{
  "dataset": "simulated modem signals in the audio band",
  "train_examples": 78125,
  "mlp_ratio": 2,
  "parallel_block": false,
  "beta2": 0.95,
  "eps": 1e-08,
  "batch_size": 256,
  "epochs": 39.6,
  "weight_decay": 0.4
}
Rows from block 6, named by matrix and row number. Each number is 50 + 12 x the weight over its row's rms, rounded and kept within 0 to 99. All counts start at 0. After the name is the row's rms in percent of the matrix's.
# pw1: token mixer expand (model.blocks.6.mixer.pw1.weight, 256x128), inputs 0-127
pw1.115 056:48 80 62 48 40 41 51 39 32 46 44 48 48 63 59 31 42 62 58 59 57 40 70 53 59 27 62 58 61 64 39 53 61 71 43 18 43 48 38 64 61 71 43 58 67 40 51 63 70 53 48 50 65 62 64 54 42 56 38 49 48 48 52 55 46 68 31 34 52 47 48 71 54 41 59 63 44 40 61 51 35 47 72 56 45 30 48 35 70 59 48 63 65 47 55 50 47 41 45 51 53 40 41 24 48 49 49 46 65 71 43 36 33 24 44 77 49 51 40 49 32 64 40 43 39 63 61 34
pw1.116 098:47 61 52 53 36 50 55 28 38 43 52 47 68 42 46 37 61 50 47 59 62 43 51 46 54 44 61 49 50 78 27 47 70 38 57 46 56 44 53 56 39 54 58 45 73 38 76 79 66 44 52 47 62 77 64 49 49 34 39 52 36 12 54 60 55 35 14 54 57 61 44 44 51 64 66 63 40 48 68 31 45 46 41 47 58 54 45 32 54 65 54 54 45 47 46 58 34 47 33 47 50 41 22 45 41 47 38 40 50 54 47 61 49 55 60 56 58 51 59 64 69 38 47 55 51 65 64 25
pw1.117 107:45 49 60 38 35 48 32 52 65 54 30 25 52 46 45 51 58 45 63 52 49 51 63 44 39 51 40 43 47 57 68 51 63 40 62 46 40 24 64 40 23 58 51 50 49 36 78 53 50 41 71 50 53 66 66 40 41 35 59 58 57 48 44 39 59 42 53 36 50 41 74 58 34 55 41 32 63 45 54 43 48 60 33 65 38 44 48 44 54 51 51 43 37 65 35 74 66 76 25 49 69 64 54 26 34 51 41 68 36 65 42 46 57 53 51 44 73 45 48 50 69 21 55 58 50 54 57 42
pw1.118 088:52 62 47 44 60 54 46 24 49 66 62 39 75 53 61 33 38 48 49 46 80 57 61 53 49 29 72 75 48 54 31 43 52 47 39 37 44 33 38 81 43 68 46 39 46 37 48 55 53 45 35 37 52 73 44 74 68 70 39 33 53 34 60 64 49 40 33 51 64 73 33 43 49 52 57 58 52 43 62 67 46 54 60 47 55 32 57 71 57 64 52 60 50 56 28 58 40 49 48 37 58 43 29 43 63 49 55 26 56 71 50 53 44 56 43 53 37 62 54 52 44 45 45 42 52 51 61 46
pw1.119 100:43 73 49 59 48 72 52 42 47 52 36 65 60 58 64 40 44 50 56 56 59 43 59 56 45 23 40 40 46 65 34 54 59 47 32 51 47 53 37 63 38 54 62 37 47 58 56 78 65 51 46 55 41 54 52 61 38 61 40 49 44 41 58 64 36 49 33 44 58 66 29 54 58 51 63 64 48 40 54 58 23 29 68 40 40 50 57 29 72 61 40 75 62 40 45 33 42 36 56 50 50 25 31 30 58 29 51 58 59 64 65 38 41 41 50 80 54 66 47 63 60 57 44 46 51 52 71 34
pw1.120 067:44 59 61 63 58 45 54 53 39 51 42 51 51 51 62 44 49 51 59 40 62 42 60 62 48 34 60 54 59 52 47 43 44 63 39 34 40 56 46 56 29 60 54 52 65 47 56 52 73 42 38 51 55 53 43 60 59 65 49 34 45 30 55 83 38 43 26 26 67 51 49 40 60 42 57 60 37 40 57 43 39 51 68 40 45 43 44 36 73 62 49 74 62 28 47 54 34 47 38 58 55 33 45 37 56 38 43 52 50 56 63 45 39 22 49 91 40 75 39 45 57 71 21 42 37 44 49 43
pw1.121 092:54 84 52 46 31 29 53 46 40 64 49 46 47 75 54 44 50 61 63 31 49 28 62 61 47 52 44 34 59 60 50 47 49 56 41 41 51 59 46 58 39 60 48 33 70 53 42 41 53 55 66 59 47 54 50 56 46 47 56 45 60 48 40 47 49 61 47 18 49 49 37 42 65 47 42 51 45 36 56 60 48 43 64 42 35 34 50 58 61 61 51 66 74 33 41 50 54 52 42 72 58 33 54 14 43 45 34 77 50 55 46 42 18 35 45 78 61 69 37 45 63 43 50 57 32 42 44 38
pw1.122 102:50 53 78 48 36 45 32 49 06 73 53 37 62 56 49 60 72 26 57 61 51 56 49 47 54 63 45 38 43 79 51 72 40 51 47 54 35 55 62 42 49 49 62 48 50 53 51 53 37 45 42 42 51 39 40 67 71 50 44 54 53 51 45 57 40 56 48 57 62 60 48 52 49 52 60 49 45 54 54 44 48 37 70 54 29 34 49 53 25 56 31 50 36 30 60 67 56 51 34 57 76 31 45 45 35 36 36 66 44 43 32 54 57 44 56 44 73 64 47 60 42 45 47 50 70 23 63 45
pw1.123 090:48 64 56 48 48 38 48 52 33 33 36 54 54 74 43 37 47 71 67 41 45 40 56 56 55 42 62 42 66 68 43 46 39 60 49 41 41 58 31 46 42 55 70 45 54 48 71 72 62 48 56 48 52 56 56 53 41 49 49 38 44 29 62 72 44 65 34 45 51 65 50 45 61 41 51 52 52 33 54 47 28 56 70 48 24 34 65 37 59 54 54 64 59 45 40 49 33 60 46 43 60 30 48 19 35 53 51 59 41 69 48 36 43 19 54 67 59 83 56 39 58 43 39 62 44 46 62 29
pw1.124 099:50 62 35 53 26 26 78 46 45 77 57 55 51 58 48 50 55 72 65 43 54 19 50 52 61 68 61 39 62 57 25 38 32 55 50 37 50 66 63 50 42 38 49 38 62 66 44 55 32 49 56 47 43 31 57 45 45 53 40 50 55 53 43 43 43 48 36 30 36 47 52 33 64 45 46 31 48 38 41 54 53 47 64 43 57 41 41 59 47 56 56 75 72 45 63 40 32 35 55 58 50 24 49 32 42 64 31 68 58 36 35 69 35 50 43 55 53 39 44 50 42 69 64 60 42 39 40 54
pw1.125 069:36 65 57 67 49 56 42 51 35 42 54 56 53 54 53 47 46 72 61 45 58 43 61 52 45 19 65 37 39 44 31 48 55 61 44 35 38 60 35 53 68 51 60 46 57 47 54 63 67 55 54 54 50 59 47 58 35 61 51 38 44 38 51 60 49 64 46 45 60 71 23 49 64 51 42 42 68 35 48 41 37 41 81 40 36 27 56 44 57 60 54 66 74 32 51 50 38 24 47 65 59 42 37 25 44 51 33 42 61 66 51 36 26 34 44 67 52 47 37 49 45 60 31 48 44 33 58 30
pw1.126 115:35 72 48 89 45 33 57 33 05 56 66 64 57 37 40 40 58 61 56 53 49 43 48 75 59 54 69 50 46 58 38 53 53 48 43 42 46 71 47 48 37 51 72 60 71 55 51 71 56 43 50 59 46 54 41 49 61 51 42 43 33 31 48 66 53 49 28 32 46 63 50 34 63 47 56 45 41 36 42 32 50 34 52 41 46 46 51 36 45 47 56 62 60 43 36 49 30 33 49 33 39 16 34 54 47 41 49 41 62 50 44 56 31 50 48 52 52 52 63 59 57 59 42 50 44 42 53 37
pw1.127 102:32 64 60 59 48 56 53 30 38 59 60 41 58 81 38 41 56 55 64 63 66 49 54 50 54 34 41 40 38 58 44 60 48 51 33 31 38 53 40 76 57 49 63 57 67 39 44 59 62 55 27 54 60 60 52 65 44 58 40 37 46 26 63 63 61 51 27 31 58 70 39 55 43 51 52 69 46 41 70 50 49 44 51 39 38 33 61 50 78 70 62 70 66 44 35 45 49 46 42 59 50 30 43 38 67 23 49 35 51 62 45 46 30 41 49 67 48 53 55 66 51 54 35 47 47 51 65 56
pw1.128 091:47 57 40 59 70 56 57 48 42 42 47 76 30 54 56 45 48 65 46 39 33 59 75 60 47 43 29 39 37 45 58 63 40 60 53 22 51 47 57 59 66 50 54 64 53 60 33 40 47 52 57 49 44 50 41 52 43 46 60 51 59 53 54 48 27 62 50 56 37 50 33 37 63 50 39 50 50 36 51 57 38 41 52 21 48 38 46 49 70 52 65 56 62 45 46 37 55 37 53 54 35 60 58 33 57 53 58 50 64 77 31 22 39 32 24 79 48 57 27 42 61 47 25 56 23 53 50 43
pw1.129 116:51 58 44 64 55 44 70 24 62 40 40 63 47 63 34 43 47 85 70 43 44 69 50 57 49 37 55 47 56 41 61 46 49 39 30 38 50 43 56 66 52 59 49 43 37 53 44 46 49 33 58 49 50 40 62 39 37 56 35 35 42 50 61 52 49 45 51 45 46 31 55 39 51 49 39 55 46 17 61 56 58 64 69 34 44 64 66 56 69 61 65 62 39 67 37 58 45 36 39 44 29 43 53 30 53 54 66 47 46 67 44 41 25 33 43 57 25 39 72 57 43 70 36 50 52 71 63 60
pw1.130 101:42 72 53 69 44 51 54 56 45 46 44 51 66 49 41 56 56 61 67 51 42 62 47 44 41 45 72 61 81 62 33 45 49 51 39 52 39 48 48 44 45 66 74 45 44 49 71 80 71 28 34 36 48 63 56 49 41 50 31 41 27 38 46 54 53 49 25 55 53 64 77 34 47 60 63 59 54 15 49 44 43 55 57 49 51 53 50 43 43 58 43 54 50 55 50 66 41 37 48 30 55 44 36 56 44 44 59 34 37 73 39 50 46 44 52 53 55 63 59 47 47 57 40 56 61 55 71 12
pw1.131 100:24 56 39 57 64 57 44 51 50 34 62 60 56 43 68 64 55 69 39 58 38 53 46 44 26 47 65 58 51 44 49 44 60 51 58 56 64 48 50 44 25 39 44 74 60 47 59 65 61 41 73 57 51 52 51 50 50 32 65 56 27 54 37 44 62 40 42 53 59 53 68 53 50 50 32 36 38 40 42 30 51 51 44 49 55 66 51 45 71 50 36 66 48 52 48 41 46 61 67 60 29 40 46 43 60 41 79 45 52 53 60 55 23 38 38 65 64 58 36 64 57 64 42 54 24 68 31 21
pw1.132 113:57 64 40 60 52 57 50 58 54 32 40 62 53 41 57 55 40 63 55 46 42 51 73 54 40 35 60 40 74 50 56 43 58 60 36 46 50 54 41 48 47 50 50 40 45 46 54 53 77 67 63 28 34 51 50 63 45 66 62 38 62 51 51 38 39 44 50 47 45 34 62 47 77 39 29 67 61 32 52 53 41 59 58 46 50 36 46 43 54 51 32 53 36 52 34 53 63 67 54 67 49 49 50 48 40 54 71 59 32 62 43 24 38 50 41 82 55 64 38 39 41 93 27 58 49 70 46 39
pw1.133 108:39 47 55 67 66 52 59 37 51 43 45 58 56 74 44 34 65 37 52 62 42 59 55 57 54 44 37 43 37 50 51 67 38 50 50 45 28 43 34 62 56 50 57 54 40 53 48 46 44 59 39 69 65 47 44 60 53 51 53 49 24 01 68 64 42 45 39 48 62 75 42 58 50 66 61 56 39 45 49 56 40 29 54 43 20 43 46 42 49 64 63 58 72 26 52 28 45 53 44 42 44 42 33 50 68 26 46 44 59 59 37 41 54 33 35 57 45 48 55 55 35 51 50 47 33 53 73 47
pw1.134 102:42 57 28 67 65 57 53 74 35 55 72 56 48 41 60 53 51 61 52 55 60 55 65 58 58 48 71 44 79 51 25 50 31 83 51 28 57 63 46 61 38 54 44 46 58 52 46 47 54 69 37 43 44 56 42 57 65 48 62 32 53 53 48 51 36 56 36 54 45 63 60 24 63 37 43 42 62 66 43 52 35 42 47 45 53 41 47 66 66 44 59 67 54 28 49 39 42 36 77 58 47 44 48 60 43 59 70 47 64 54 39 46 44 58 42 66 61 65 28 44 24 57 48 58 40 54 29 53
pw1.135 097:27 54 52 76 59 50 60 59 37 53 55 48 49 60 35 40 63 56 68 58 67 50 41 61 53 28 62 41 69 53 33 56 42 42 41 50 41 46 53 61 40 57 75 58 56 43 59 63 53 20 35 63 58 56 46 48 37 46 26 43 31 25 62 68 45 52 38 43 53 78 42 30 37 51 74 43 43 48 35 35 39 26 68 52 40 56 78 62 58 59 61 55 57 39 70 46 48 30 36 52 48 32 40 55 56 46 53 36 54 58 52 48 43 40 59 48 67 38 56 69 52 59 42 48 56 41 50 40
pw1.136 099:55 73 57 56 29 16 34 52 35 71 44 48 57 48 55 66 48 52 48 37 45 42 70 58 35 57 45 57 52 47 59 35 59 42 41 51 60 34 62 49 36 50 49 37 37 59 41 56 34 52 52 38 36 45 43 47 50 43 63 53 51 44 36 47 16 56 48 35 54 51 58 45 60 38 58 41 46 43 72 54 54 40 86 34 43 43 55 39 36 45 28 60 38 48 35 48 58 52 29 36 52 55 57 35 39 51 40 78 33 46 33 56 72 50 38 47 49 55 51 32 68 37 58 55 67 27 58 32
pw1.137 088:42 61 58 52 52 61 39 38 45 52 47 40 70 49 65 55 73 66 46 71 60 56 58 43 26 39 68 71 48 62 51 44 69 56 49 57 68 26 58 51 27 53 70 55 50 47 72 60 60 51 56 42 47 65 49 54 61 40 48 61 24 23 44 47 37 41 32 53 78 43 62 64 51 53 35 56 46 36 51 41 62 39 57 41 44 55 75 47 45 52 29 55 40 59 35 75 55 40 47 44 43 39 40 43 60 36 54 35 37 58 37 62 35 60 55 49 49 66 54 51 56 68 41 69 65 53 43 27
pw1.138 099:43 64 43 70 49 46 65 61 50 69 64 61 41 55 54 60 50 46 33 60 50 16 45 64 52 46 36 34 42 50 56 44 61 42 32 59 52 63 61 61 29 60 59 55 73 45 43 64 53 25 59 63 47 43 44 50 49 49 44 42 54 49 31 49 51 60 54 33 52 58 52 24 41 68 56 43 43 65 56 42 47 33 52 38 55 57 41 59 51 57 47 58 58 42 68 29 64 52 25 43 42 28 49 66 56 55 39 55 60 40 59 53 38 39 38 56 80 41 37 80 80 36 48 31 48 41 43 39
pw1.139 086:52 64 46 65 55 46 23 64 35 51 46 35 49 41 61 58 42 41 61 33 48 60 49 67 50 41 70 49 48 42 50 51 40 88 21 34 50 61 27 49 56 71 60 47 59 39 41 58 74 43 36 57 35 67 34 54 36 63 68 33 41 53 45 56 47 59 48 46 49 62 41 29 48 40 46 34 59 55 37 49 24 47 61 50 50 17 57 52 48 42 51 47 47 49 35 51 42 62 63 54 53 51 57 54 42 52 66 38 37 70 38 43 56 25 41 58 53 55 38 44 51 36 51 59 26 48 41 29
pw1.140 133:27 57 48 35 59 61 53 21 61 66 56 35 62 55 46 53 54 43 52 53 32 61 52 31 38 59 56 84 60 63 57 51 44 43 66 49 56 37 62 63 27 53 56 50 31 39 67 64 48 26 42 51 57 74 56 40 53 36 35 59 35 36 72 69 49 29 35 75 57 76 53 43 49 61 59 44 34 33 54 61 62 51 48 45 48 60 62 53 42 59 47 52 50 51 45 51 31 34 51 28 43 58 37 45 69 45 68 37 71 49 53 56 43 62 37 55 41 59 50 48 59 44 43 49 53 59 49 33
pw1.141 112:36 68 60 49 49 40 52 48 45 70 84 26 67 79 48 43 44 40 51 55 73 50 56 57 41 32 70 56 59 56 42 45 50 51 39 47 40 44 31 75 28 71 52 36 49 29 47 60 56 56 35 47 64 52 56 74 44 53 54 48 67 31 55 59 55 49 45 41 55 82 40 41 40 52 61 47 47 59 62 48 22 51 61 54 51 26 61 70 70 59 46 52 52 48 35 56 53 53 33 40 65 41 28 48 48 44 39 44 46 63 44 54 51 43 56 48 60 57 60 54 47 37 63 42 51 46 26 43
pw1.142 082:55 74 40 50 57 63 35 62 51 40 42 49 49 65 54 61 50 67 51 35 54 53 65 45 37 26 62 64 57 45 48 32 59 56 39 44 48 47 54 56 43 71 54 53 50 47 55 66 73 48 33 48 46 74 51 42 26 46 59 17 53 51 54 63 47 57 45 59 60 56 57 48 59 45 40 48 54 40 54 54 56 54 99 34 54 51 48 55 68 48 42 69 57 57 49 55 51 42 49 56 46 30 49 18 44 48 65 52 38 69 54 44 36 38 41 84 51 54 43 49 51 47 27 58 65 57 63 33
pw1.143 125:36 43 46 37 37 67 51 38 45 77 64 54 56 51 48 68 55 37 56 56 42 58 50 28 42 67 44 65 51 64 46 39 56 32 53 56 52 31 83 44 20 54 51 69 35 50 58 61 46 11 52 52 45 59 52 45 47 35 37 60 29 61 48 53 55 38 42 69 57 52 67 50 39 74 59 41 40 51 60 60 58 48 52 53 47 68 38 43 48 54 38 53 39 51 49 63 53 16 40 38 46 53 56 38 50 40 42 52 67 39 55 52 47 70 55 56 46 57 40 58 55 33 36 57 68 41 77 38
pw1.144 112:46 79 46 56 54 47 50 44 48 51 63 24 70 51 63 54 44 47 34 37 54 43 59 45 34 45 85 76 60 48 45 34 61 41 49 46 66 38 56 74 27 61 43 28 55 47 60 62 54 55 34 42 45 63 46 46 70 45 43 40 46 41 44 57 38 40 28 59 55 69 34 29 54 47 71 40 35 36 38 55 35 61 68 43 60 51 51 47 53 45 37 67 50 50 64 49 24 37 41 40 58 45 44 34 54 49 53 27 65 63 56 63 34 54 41 53 42 66 63 46 46 59 54 61 45 55 33 36
pw1.145 103:69 55 45 62 35 39 60 41 44 65 24 59 48 39 66 40 38 65 51 38 57 36 60 52 57 50 40 38 55 45 44 24 61 29 17 56 63 41 48 62 52 41 55 45 41 69 34 52 41 60 42 44 41 25 45 47 38 73 53 31 47 54 39 53 34 55 55 54 49 49 63 49 60 41 70 63 53 36 56 47 55 49 81 32 52 61 47 36 46 50 44 61 50 53 54 38 55 43 49 36 38 31 52 62 49 40 30 66 47 46 61 60 45 44 45 49 19 50 56 64 33 59 44 27 69 46 77 59
pw1.146 102:38 57 47 53 62 61 48 42 50 29 61 59 77 74 54 60 53 48 45 63 63 61 58 45 35 00 48 49 45 51 52 57 57 65 37 46 39 60 43 46 55 51 58 55 39 49 56 50 63 64 58 43 56 44 45 84 40 70 59 42 47 49 49 53 48 48 48 35 65 44 46 61 57 59 39 64 57 50 57 50 48 43 61 28 37 49 50 49 68 63 46 75 59 47 37 48 56 38 50 74 49 43 35 39 57 35 58 50 41 69 53 25 38 52 58 75 44 61 34 47 53 55 16 39 46 42 59 51
pw1.147 096:54 52 53 50 39 59 34 42 37 58 31 45 45 41 65 49 52 41 54 51 44 34 90 63 41 52 54 67 43 52 58 63 43 82 58 34 49 47 56 49 59 56 55 42 57 21 72 55 59 50 54 38 36 73 32 52 60 45 61 57 58 47 54 59 31 47 55 55 52 51 37 52 59 34 44 52 41 58 62 58 45 48 48 54 52 20 54 22 48 40 45 45 45 23 45 52 49 48 37 47 82 62 50 36 59 66 53 52 57 52 53 48 55 56 30 66 54 45 16 46 53 64 33 70 62 55 41 33
pw1.148 111:44 49 63 52 39 51 41 56 53 37 36 41 56 40 34 50 60 36 68 37 26 45 47 47 51 61 80 41 85 61 55 52 44 52 52 58 26 54 29 36 45 61 60 30 35 43 73 68 74 43 34 53 55 67 67 35 63 40 39 52 45 44 80 56 54 55 31 54 48 57 71 32 43 50 65 44 54 46 47 50 46 56 41 65 45 32 41 25 26 47 64 48 45 49 39 59 34 61 50 35 75 52 50 57 34 59 57 44 41 59 55 45 54 50 52 48 45 68 61 49 39 40 56 55 55 54 55 32
pw1.149 082:39 49 49 67 52 42 33 48 48 53 63 59 45 56 46 35 49 62 63 38 38 33 52 65 57 42 70 37 55 49 52 55 46 75 40 16 35 72 45 31 53 36 81 68 63 37 57 51 47 29 65 72 48 44 36 44 20 50 45 25 44 62 73 64 60 69 49 26 46 38 39 38 50 36 45 48 38 57 44 48 56 49 52 49 41 38 58 36 53 43 51 52 65 37 35 54 41 50 68 66 54 41 56 40 34 57 64 49 64 41 59 43 32 37 62 63 42 46 47 61 47 47 53 61 34 49 41 55
pw1.150 092:27 54 56 57 75 64 52 71 57 21 46 34 71 60 62 58 60 49 30 73 58 56 43 52 43 24 52 53 45 48 56 59 52 62 47 56 37 60 00 61 60 50 51 37 50 33 45 51 58 53 50 42 68 49 58 78 59 58 56 47 56 40 55 46 53 51 62 39 69 58 47 64 55 58 38 55 63 60 58 38 32 34 46 42 44 27 44 62 63 59 42 60 49 37 50 41 55 41 46 55 44 51 42 53 62 29 62 43 47 64 39 40 49 39 55 54 59 54 43 34 46 59 48 35 30 55 27 56
pw1.151 090:63 63 63 46 15 06 51 53 41 50 41 42 52 50 50 59 43 52 50 33 48 44 47 60 49 49 49 39 61 52 35 38 58 43 36 50 55 43 45 44 40 61 38 21 41 64 42 59 49 59 51 42 47 49 67 55 36 59 47 40 50 51 39 49 41 57 50 35 44 52 56 47 48 45 63 52 73 24 65 58 43 65 85 50 54 39 36 42 41 48 27 63 45 62 48 55 52 57 24 46 57 45 57 38 27 53 33 70 33 53 38 55 61 28 47 40 52 60 67 40 57 32 71 39 46 39 64 39
pw1.152 095:27 53 57 51 56 53 53 31 53 39 39 48 65 54 43 40 71 46 51 77 40 56 53 40 39 54 55 56 38 70 55 60 38 44 51 47 35 43 40 53 44 40 51 64 36 52 54 56 39 48 55 61 72 57 61 61 61 46 57 62 29 03 58 60 53 36 44 51 72 52 42 58 48 67 53 56 41 53 48 43 52 32 48 48 39 50 54 48 42 76 49 58 63 32 40 41 55 52 52 61 37 49 21 54 70 31 47 41 66 53 35 46 39 36 37 61 60 48 50 73 37 74 43 55 30 60 55 24
pw1.153 063:58 75 45 63 64 51 36 51 28 35 50 54 54 47 47 43 48 56 50 64 63 41 72 64 42 32 69 53 62 46 50 59 64 63 40 39 36 62 47 48 55 66 55 59 59 39 59 62 75 47 47 51 51 54 53 67 41 61 44 28 46 39 56 66 45 56 40 50 56 60 49 48 61 46 47 65 45 59 46 57 33 62 73 49 48 35 40 36 63 63 44 77 63 28 63 46 35 50 38 56 60 38 40 29 45 39 36 57 50 66 60 33 25 32 55 79 39 58 41 65 51 65 20 55 49 55 66 50
pw1.154 092:43 60 59 43 36 42 64 34 48 43 56 37 60 70 40 41 48 54 61 52 52 47 48 36 52 45 68 42 56 74 40 46 72 37 41 42 43 44 37 58 48 74 56 43 49 40 60 80 60 51 39 42 63 75 67 76 49 54 40 54 50 12 52 63 59 34 24 49 52 63 46 46 47 67 56 68 41 33 63 50 45 48 53 45 53 50 43 35 52 76 47 68 56 52 43 56 39 57 33 48 55 51 16 46 51 34 30 44 51 58 49 46 43 42 49 55 52 52 64 60 62 65 51 35 38 60 77 44
pw1.155 109:49 50 37 42 67 63 62 47 60 61 90 37 53 59 55 39 45 54 41 53 87 49 57 53 47 49 53 59 58 52 25 51 44 64 62 38 51 45 44 86 50 49 36 44 65 50 50 48 46 61 29 48 56 50 51 53 46 53 61 49 59 60 57 43 46 47 46 57 42 67 37 40 46 48 52 49 61 67 50 71 42 57 46 44 66 46 61 79 77 53 50 65 64 41 51 31 39 47 66 58 45 48 42 42 59 59 59 37 68 53 52 63 27 65 47 72 44 48 21 51 28 50 53 53 46 50 25 60
pw1.156 098:35 70 36 42 47 39 31 66 37 52 49 25 69 87 59 58 62 69 51 46 68 34 73 55 28 53 64 66 56 55 49 45 46 68 57 48 58 53 46 58 38 64 58 42 50 41 64 49 61 54 56 59 59 62 50 55 49 38 60 53 41 33 50 46 38 39 41 34 70 45 54 54 59 48 36 36 45 60 43 53 49 44 62 51 36 30 35 63 58 51 29 59 59 36 52 54 53 54 37 67 65 42 39 20 52 51 42 62 42 67 31 54 48 46 42 72 51 48 21 45 37 40 48 66 41 48 40 32
pw1.157 074:47 59 48 55 53 53 42 39 27 50 50 58 49 59 51 47 44 54 66 43 67 40 60 39 57 45 50 58 52 62 43 47 45 63 42 37 49 48 40 56 33 58 68 53 55 47 49 67 66 36 45 41 59 75 51 62 50 54 40 44 52 44 59 79 36 51 29 37 62 59 51 57 49 54 57 59 41 43 63 55 32 47 77 47 40 42 46 46 59 66 37 86 63 25 47 44 42 48 48 64 55 32 49 21 48 45 55 55 55 78 45 39 35 40 50 78 39 76 47 58 34 37 23 46 32 60 62 34
pw1.158 082:54 50 51 73 44 35 61 45 57 19 52 52 45 40 29 37 58 53 61 54 62 45 43 63 70 43 57 23 57 55 29 51 66 39 38 36 51 47 43 60 61 63 46 54 53 31 50 66 63 37 47 49 61 72 68 42 19 58 31 44 48 54 65 59 57 56 49 47 34 61 40 45 34 58 71 59 63 50 47 25 37 63 45 57 62 60 41 41 57 61 57 46 37 53 48 43 44 58 27 27 34 51 54 53 32 62 45 35 43 50 60 60 43 24 58 46 48 46 70 60 52 69 57 36 42 68 59 48
pw1.159 114:39 67 50 60 43 45 65 22 37 46 41 59 54 60 41 40 65 64 67 65 42 50 50 40 54 45 51 52 56 57 50 45 47 35 52 37 53 53 59 55 40 50 60 56 63 52 54 45 51 37 61 59 61 57 56 51 55 41 37 43 25 28 66 61 53 39 33 39 44 47 39 35 50 68 56 58 43 25 58 36 60 40 50 42 49 51 47 42 39 69 57 69 69 45 55 55 45 26 35 59 48 29 33 40 52 46 34 48 60 56 32 54 09 49 57 56 46 37 63 80 52 53 22 56 51 52 83 41
pw1.160 113:50 53 50 69 62 70 49 45 52 36 49 59 56 42 52 42 51 69 55 52 68 62 40 57 56 15 63 55 47 48 22 51 54 51 45 44 41 43 12 47 66 42 71 51 55 34 50 74 82 52 44 38 41 71 56 51 34 47 44 39 44 39 55 60 43 45 30 55 56 55 44 54 48 48 55 76 53 51 56 42 43 54 44 46 42 53 64 17 61 58 59 55 38 55 33 54 43 49 63 35 41 46 35 59 53 48 73 23 45 62 57 40 54 52 51 53 56 44 58 68 63 77 52 37 57 62 56 51
pw1.161 101:31 68 39 64 71 69 47 57 43 47 73 48 56 60 69 59 45 71 34 47 53 46 67 47 28 52 54 51 50 40 55 45 59 56 63 53 59 67 39 56 37 44 55 52 60 46 51 40 44 69 68 46 50 45 36 60 71 49 68 52 52 52 40 46 45 38 55 50 66 29 42 52 69 51 32 42 50 40 27 33 38 41 47 15 45 45 57 58 58 42 37 59 60 36 55 44 54 43 56 72 44 38 49 42 67 41 57 47 57 65 38 42 23 42 36 68 63 55 32 44 57 64 32 60 23 60 36 38
pw1.162 092:32 47 61 45 52 30 52 36 38 47 75 61 48 43 43 47 62 42 48 66 60 53 58 38 59 53 58 39 44 78 22 53 52 39 57 32 45 46 57 75 36 52 46 54 49 44 43 51 49 53 36 55 57 62 54 73 41 41 56 54 42 23 52 74 57 38 15 54 44 84 46 39 41 66 57 58 46 51 59 42 52 33 43 44 54 48 32 60 58 72 53 69 57 36 52 37 54 58 44 35 44 47 14 48 53 51 35 40 72 47 52 46 36 55 48 56 52 48 53 60 60 36 45 41 33 49 72 48
pw1.163 108:47 56 76 42 51 56 38 39 52 47 48 31 80 42 57 50 60 39 52 53 64 55 57 40 30 41 64 67 46 59 48 47 62 52 31 52 20 32 39 56 62 72 53 37 40 46 59 71 79 44 33 38 52 66 56 72 47 73 54 50 53 35 48 55 45 43 54 57 69 49 66 62 47 67 40 71 52 46 73 54 35 49 60 58 40 43 46 44 40 56 35 53 43 58 40 59 60 60 46 32 58 58 38 53 60 29 48 34 47 63 42 32 59 37 46 51 47 73 53 51 36 48 47 37 49 62 79 37
pw1.164 110:39 58 68 51 48 50 46 69 43 40 28 68 56 34 58 57 66 56 47 65 45 49 50 45 42 33 40 35 60 76 36 66 54 55 54 57 46 53 52 26 50 40 52 60 37 62 55 73 51 71 66 48 38 42 57 63 29 46 52 61 31 39 41 50 41 61 31 49 57 61 63 60 50 60 48 49 62 49 61 32 40 31 55 39 34 64 79 22 46 58 40 74 49 52 64 59 56 37 66 60 51 42 30 55 48 43 64 66 35 41 42 44 61 41 51 55 76 62 54 59 70 52 43 43 68 41 51 32
pw1.165 094:49 65 39 64 58 71 55 51 58 53 70 20 66 64 69 38 46 53 47 46 58 50 39 53 36 50 94 67 48 36 36 34 53 58 47 41 49 38 27 67 61 63 51 26 58 48 43 74 59 44 26 36 51 74 48 58 66 54 45 34 53 37 45 46 56 38 44 60 48 57 45 37 53 45 55 51 61 58 41 53 29 49 59 49 51 35 54 52 59 39 43 60 43 53 45 46 37 57 51 51 40 40 57 54 59 57 65 19 45 71 45 61 46 33 35 52 44 45 58 53 40 75 59 55 39 69 38 39
pw1.166 096:25 44 57 76 67 59 39 10 41 42 68 36 47 52 39 39 63 38 52 65 45 64 56 57 58 47 51 53 31 50 36 63 50 40 55 37 37 36 60 58 50 49 54 63 53 30 50 49 58 43 37 62 59 78 41 51 50 48 57 40 34 34 68 78 55 41 42 59 64 57 33 44 42 57 68 49 37 61 38 25 54 43 39 49 48 48 42 54 44 63 54 49 51 29 37 37 48 42 37 35 45 49 46 53 74 51 48 25 71 44 46 45 63 47 53 65 41 47 61 64 40 61 32 55 29 61 44 40
pw1.167 099:37 54 52 76 38 40 51 53 15 58 51 61 42 36 52 65 53 50 53 59 38 39 40 65 61 54 59 42 31 43 48 50 60 40 32 56 55 61 61 42 28 44 64 75 60 40 46 69 51 25 60 61 45 47 37 46 55 43 47 33 40 54 44 57 61 58 52 40 54 40 60 35 39 54 60 41 33 62 47 08 62 38 49 60 55 57 33 48 34 44 48 45 48 53 61 50 56 34 23 43 42 23 53 66 47 41 30 43 55 40 44 56 44 43 56 49 59 40 47 81 77 38 50 50 60 38 52 48
pw1.168 100:34 53 46 82 57 51 36 43 03 44 48 43 56 37 56 61 52 49 50 44 38 37 62 54 52 45 68 49 59 52 57 58 53 49 44 42 61 72 50 62 29 67 65 40 55 30 62 50 65 31 42 56 50 57 33 52 69 44 69 34 62 60 49 76 47 50 46 48 65 40 49 29 50 38 52 40 27 55 42 32 52 46 43 52 39 53 48 55 50 46 39 51 51 28 57 47 49 41 39 56 59 40 44 43 47 45 41 49 70 41 65 36 42 51 44 75 43 64 48 40 72 50 24 64 41 59 53 26